{"model": "spectrogram autoencoder", "encoder_depths": [4, 4], "decoder_block": "plain", "epochs": 15.9}
Rows from block 6 of the decoder of a small spectrogram autoencoder, named by matrix and row number. Each number is 500 + 40 x the weight over its row's rms, rounded and kept within 0 to 999. All counts start at 0. Numbers have three digits each.
Before each channel's rows are labels from the 100 clips, of 14976, where the channel reaches its highest value: "responds to" is what is common among them; "peak in band" is the frequency band that holds the peak. Only what is clearly more common there than usual is listed. The data: notes from a synthesiser with random patches.
# conv: 3x3 conv (decoder.decb.1.1.conv.weight, 96x96x3x3, each kernel summed), inputs 0-95

responds to: echo; noise; pad
peak in band: 4000 to 8000 Hz
conv.84:450479383484529487471524511530489575533495487456499460533515484496456472500421504560432455527471455528564414565494524491490494488551462544485498528581461455471534535543542511515668509536502469482441503493514477523523464479503534450471512533502458529490475573525497523535482534505489486512

responds to: echo; noise
peak in band: 4000 to 8000 Hz
conv.81:504458514499534463508486502608511476505490522499507516511545487496489538433497542491502521592502516496531516500570482553516457527513507511538514452500422490442613608614611470448511525499536521513499538519497520510512490499538572535497437554526520534524488502483562514505548586506502491492

responds to: echo; noise
peak in band: 4000 to 8000 Hz
conv.42:544474539421521507492535568499432579448517476547566507480467470449559461511520506532492519503443481474529527541577573521478458503549519518511502502491559494464540518537543515544548489467494438486601497506449504525525533549552506557525452548524558505510469409564442508519546490481448523558

responds to: drive; bass register; square
peak in band: 0 to 250 Hz; 250 to 500 Hz
conv.21:521520511512499518497491504408493491503515516506507508517468490494507524560516438548499477385462483494504505513511499508487546492509480486501490554554537504514347379377359508521500483506499515505499505512505503525506504510514367496481551505497498453517505499506504515513510427496497515506

responds to: drive; bass register; pad
peak in band: 0 to 250 Hz; 250 to 500 Hz
conv.74:505518495481513533536498485469551528529495502492492479487513495502515470632488422612471464430429469501501442479499545453468607472478482523489493604618557512517466454475472526547512503510518509485532513498493515551509524486531449475486613518500479440538513494541498525524507495512534537515

responds to: noise; echo; pluck
peak in band: 4000 to 8000 Hz
conv.23:555527609521549527552475508500544505465570519520563556471410448506484417398500477425483485499523506502464506497544580476512441498492505461491553420395464525503543535510516454515484502506527529463559559513482545488521550488506501514490412504527513510505500540532543542526488490533500537477

responds to: noise; echo
peak in band: 4000 to 8000 Hz
conv.22:491478430450536530619470492481527511510414540439474430500470455485498464487455478497497435500538531546476471510544486501527487518450496500534501518473436463507509492499505427456433563490483403421461493415454406494509460464510519546455499543523503449494435528493499438537497529494495543475

responds to: pluck; echo; triangle
peak in band: 250 to 500 Hz
conv.55:600472463480530486459484478509421434536531496444502567496502506465389499470473495478472515487475462488536500538466417452483494555495500531524495505479446463452487481506502539430580466573497467494439530550498504540549527533575483506454547464469571494581516542449515440568500510506534513496

responds to: noise; echo
peak in band: 4000 to 8000 Hz
conv.62:472479555545539508531500484506557442466586537485431564447496594507491576526488503536432452497537486534556515436527492504509475433531452466530539534542478508490505489485492512542548564494482499491486574450480569464445525425489517502497501586531436474486489431483531564473511538519550475555

responds to: drive; triangle; square
peak in band: 250 to 500 Hz; 0 to 250 Hz
conv.60:515502513489513513532506508368487495505513520527520505511448509495510505583524404567509485370485503523514496504510509494471554499491508496507496552570528532511400392419415511514488503526486508496486493474490502530501508522522388542477570540506524451522491518502509483518490406503498514465

responds to: pluck; glide; triangle
peak in band: 0 to 250 Hz
conv.76:504506444508364500494524506498506563560418514534562519573481454506493460496541516534493502509534501542477575531482497531492493529441540537527544535470531472476515518509512517493421500537464430455620522504613509498484549566517507578437495527519510489547468522483504506532458491486463510474

responds to: drive; noise; high-pass
peak in band: 4000 to 8000 Hz
conv.86:451443453531565437425533475483418519540411525448510519475500453494481487515449528516467458499516473529539557525495546378496498493513508532507501490516443516434504488493497448551607467550471510544516506423457467515451471459495523546445513515493507509403481492485471435465462494476505471536

responds to: echo; noise; swell
peak in band: 4000 to 8000 Hz
conv.67:576488540498458494476496487517499536599598537519487473565503529528465461495547540506460516521528511503467589512477526462500513463489529468489530522481526507481504482495497521527473490497511527515544523517567508542501527512447513494280505477447499488529488496481460428539486503564492502559

responds to: pluck; drive; narrow pulse
peak in band: 0 to 250 Hz
conv.88:484471480505416588550439578495550541520541467491528435499465506517583489506532499506498441495547487514493501533524495561468506508527537445618432512465517562492532523499523469493447491445544470471453497438464440494468555547530503490514500441570528490549479456569496512537526496520543454435

responds to: pluck; square
peak in band: 2000 to 4000 Hz
conv.72:430485472513553522490498494484597534468488489477452529459491508534563526513510501528473483486545519568569533436438547459533476485464481473495559494513464543484496487492491479599655485536476472520524513487517448488454547454415496488491500590563507496493511513562464559508482495518523508564

responds to: echo; pad; noise; oscillator: hard sync
peak in band: 1000 to 2000 Hz
conv.80:499459502501503463472491519600502478503519506511495478515547527496529541430499548475537506598500489496527502502526495547524464537500536517543512442486429492437621617616623470445502505498523496507495516524470494504521468517522576514496431517510517547520499489515507500496533585482500461501

responds to: pluck; drive
peak in band: 250 to 500 Hz; 500 to 1000 Hz
conv.85:547523641457498523586511489489385451370535487522500430464469515484521455510519506526516494507481538506461473507535511553446509508461496560521485496460481509519551521525532496471377524487492518506493549544548540534543451481484510470545488465528503475516493528483489496518528498498450556570

responds to: pluck; bass register; drive
peak in band: 0 to 250 Hz
conv.25:545494531560457527477489422483469510520572458522313558490519462489453492514524496528509465493530474497498542476476511481534490506424431492545505529552508507493480492481494446571504494466505496488543486483422481490456484511467491407433469462490503499451495506452471428444496509560523487564

responds to: echo; noise
peak in band: 0 to 250 Hz
conv.93:520449497466525476533445489505413457490528470484513482494503475249451525505493496512396495493464454479477517492551492507509485467454495488480518495551495490454513510504506521583474513507498478485561506497552506496433503496452504477517478502484535465471512457517511516519507475512427487517

responds to: echo; noise; hard sync
peak in band: 4000 to 8000 Hz
conv.33:520444499471504431504501480581493481514507502519484505494532510520523482360532495406532518553520533535527525482472518479505412514511510494476503392443425532472571557562575498446492496512472492505498499499502492470507530524511533524530347483512538508521506496490459480484462571494509468496

responds to: noise; pad
peak in band: 4000 to 8000 Hz
conv.46:515482547422492523527465450488559466480574497513465501517472483526553520525569489540495456503482501407452515474545511535464488488454518554507501534514554506502505504501515404549347564510415563547467525540543469460497495474381491504460451493507520492472490494485482503483514510520456539522

responds to: echo
peak in band: 500 to 1000 Hz; 250 to 500 Hz
conv.13:598538565541449537510554539497509562526525570450511565530444507539495535433523532459484519534535532492467511498502430505504462478488490506542491485409550504541550539529526489501456471457584519540472531529484549496523525529599519525433445432520476471569533525491531538512549452559503530495

responds to: drive; bass register
peak in band: 0 to 250 Hz; 250 to 500 Hz
conv.15:510510514479511525538504512406516523507523512503518507513473508519499476567507432551494464388476468509518487507520498502473540486514473510516503559557532512522352370388376507522496510504511500509483507486502498520502499509519392503480554532499504454526503519518532511522503421512502518484

responds to: noise; echo
peak in band: 0 to 250 Hz
conv.64:495491531463426539458502544516426518484562587514490505538485514515480558498529526510503484514534499529569525578503429465529505502536483509519483509510523478484505497487501560520502490514498542503508478523503573545563565509486507558402492501483473502464511478420496343464563509546540495603

responds to: echo; noise; oscillator: hard sync
peak in band: 2000 to 4000 Hz
conv.66:477479457498514480505546499572539546487470506480473524483525489517500493364496506405492490552535512545541536531497482462513409479508483521484520401437429483482570544556562486458503515528496529521506502494523491433523529472448539485526364508526483489467507520477517539440481568505528455515

responds to: echo; noise
peak in band: 0 to 250 Hz
conv.63:503440428510415498563538557482472529540524478523461499523509476506505410495452506514513451489443451448428469422600503530442499519490485543496460547505498489454509510531530496523421518514439452468443522449515537525501532513530513510481462495548533506484458460549535502616513470549424533524

responds to: pluck; drive; triangle
peak in band: 250 to 500 Hz; 0 to 250 Hz
conv.32:542519496531497514487504518378486506523490504521490509520464501512507530577529443564523506381479509509498524507490503496493555518504482498480492560557540528512376394406401533517502459498463484507529509500519505537499511524507399531451563491510534462519501495484506514532513408517498544511

responds to: echo; noise
peak in band: 4000 to 8000 Hz
conv.9:504513591416459539571513484474480466464522445542423531502494445482437452521538487513496493498479486452471433466481490536498512576422471535464512479493465504529512501536521485458400513492481425484476505565495547508530425475417509497535471520513518480546490450583474481575495487522463578466

responds to: echo; noise; oscillator: hard sync
peak in band: 2000 to 4000 Hz
conv.71:522470505486476461455465520571454508482557508551451474551521544505564543383492494447519489550471502499518495534506507466492443465521491534458446446454465455466582578565576514472511483488454479493495459520492461498490514543537526479454376457493502502518509498462475397545473554521494473524

responds to: noise; pluck
peak in band: 4000 to 8000 Hz
conv.34:446473450497515512532506489508497489568496494540521552549441486492563541436466489450484435513499443517556552487550494482507430482478455522461488443463466447472531514514515474566507513536389507527471442494517465471508526430406516489455414561523480467484487446532561500464555527554521432537

responds to: drive; bass register
peak in band: 0 to 250 Hz; 250 to 500 Hz
conv.75:488534511493534534532503478475537506527501499512507525502493503520509512628492396599457468424428488514536447493505501438469601465500477514463484586616549509546467463474475505548538510547487518484502494489498530556511519477509448446473607526524483448520512494536505545502499484523536520522

responds to: echo; noise
peak in band: 4000 to 8000 Hz
conv.89:513490480482531503568448528494543444428513569474485376468485539547462517497465475493511516482523520445446441447522490520496494532523463478471527527496508562529504493493502524476465502372489464479472492511478485476514381464464483562590503518472501496479503426535504509386506518440519513488

responds to: echo; noise; pad
peak in band: 0 to 250 Hz
conv.8:504433494463465493495467458542416465454506491527508441479505480507434490440540481456534504523497500506557512509522435506453488521459480528513438434439468507455530519520523510464518425471431456517485467491480504533489476564561508561440443450529561494577498456435498359492516524449491506468

responds to: noise; pad; echo; filter: low-pass
peak in band: 4000 to 8000 Hz
conv.58:500540516581521503553507457499465524404491494477507503501495506490516423494522437536559535466532493481519449471413451484487509572486419547528516536471567512539490482490492449517546499454520510501560465476515460442516417494412467473580499499519405497528478517545471469452482548451513532420

responds to: pluck; triangle
peak in band: 250 to 500 Hz; 0 to 250 Hz
conv.65:473548560588482540455590532488484528507495366490482502538479540512509542501513473543517543476450531499511526512547495527433475452556555524419470543486565493535494505501496559552447495574460510532491449479465572449531532542540495494516456518581500502537534462513551548523521489520498543553

responds to: echo; pad; noise
peak in band: 1000 to 2000 Hz
conv.14:504442501548500423463485495586459464494464507479512489496539494478471509364529509410530549554510546499488511499515473497508440509505523493503489411444435495463581577579577499442458503495516487503508513515482527477504511535545539511525383460515524502526495467469474476465468568470500480473

responds to: echo; noise; pad
peak in band: 4000 to 8000 Hz
conv.37:534469511418538479593504486478553512491548486555535484468440504493519433527480444487454470491562507528559484426527528494522460451503425478468522440552404498492493475475469446457459560557492500475481484468526495431477545422469508489470479616547457471529485558527504493500456512502530474461

responds to: echo; noise; pad
peak in band: 4000 to 8000 Hz
conv.83:462487501526531490494523508613526489508505516503505541522554506515513535422499542466511519593520503508556516490542472530525462511502515509538522442490422478464616601604610460455527532513526525534498511527477518490528492486508577499516431540537503526505521483498543535474532589511532471500

responds to: noise; echo
peak in band: 4000 to 8000 Hz; 250 to 500 Hz
conv.29:526462574462551463509455485505499484523455543487455492508451488494514500395479453406462455494486495479500529482546485517461416496529495511477514376450409531471521520496512452468478514553479496520506500485468491490507525455514495516472370576518546470491477604491552487497525537521485518454

responds to: echo; drive
peak in band: 0 to 250 Hz
conv.10:543481435427481533551466476510487529525448450484549480492461497410470484500473466496465401505541482525508491510537433435546497483436500492560478468487413476492536521508518449475555495482486450335527492437449506526502476465489504493507517501521487451491403482562489525493511518480499510457

responds to: pluck; triangle
peak in band: 500 to 1000 Hz; 250 to 500 Hz
conv.0:465476499495454499529513522491528429484446462448469594470502543485451514511529507484525491487528525450505444434367481485443520519482533474533479479534495552531515498531524540474518462590511510461443454422428510498458486503449511585453485491445486497561542564468474489545462488542465467426

responds to: noise; echo; pad
peak in band: 4000 to 8000 Hz
conv.7:429454502510521473504492552506494519511541454423553473498479525474479460489465497502383501500494463487533532528557512431481474371478496505497464498480465434472505502520496519509538519540513440488519455462413501509450574465474531521567490485488410437499435503459494541482421518452506424480

responds to: noise; echo; pluck
peak in band: 4000 to 8000 Hz
conv.19:524448479434546488523432612485567460440540524535485432469514486476571529481517470500535481463496495466421485581534515544547497514536507451440513570480571533462458452464459535558410555495494506516520525521488480460486535534488476521586483521530536536540459574504507507495446526512494499494

responds to: noise; echo; pluck
peak in band: 4000 to 8000 Hz
conv.17:479453434572563451443493509487406462526527540549524494511512493458435507478456486499552410479469447517568541520529459468522487557501484401466523516530515451451473462491486438587552513530466550493490511466570439495520449473475501462484483556514548514421465532546498472540548510517496500501

responds to: echo
peak in band: 250 to 500 Hz
conv.16:495485443497535518539466461481481547518488501512488587509494351479545490494471475502501478468518508524497492526525612453544485546464485578535507507534483507485487478498493482544580518490553488438573523485411508498502493512519487461362497571517529524492470504474526440525528487520480530574

responds to: echo; noise; pad
peak in band: 1000 to 2000 Hz
conv.95:507437510466463448475507462588466487496497503499490485499538503525503441397531521417523516569516498508514507489440521517498418523488516510515509374444410501438578570572576481435478483506501491505504490511518491443501495497492550521488397485482500518502494472492443468502472573489484475482

responds to: echo; noise
peak in band: 4000 to 8000 Hz
conv.3:575487538521526480555381473521462500452515497490481452453499436454525509486479475509518482481445454459473451493617498509495505568539521437512518492489525505450512509529520519516601528514469461465504493470547516560422475515531496488460500476472561532495436486530509460546508528401492604485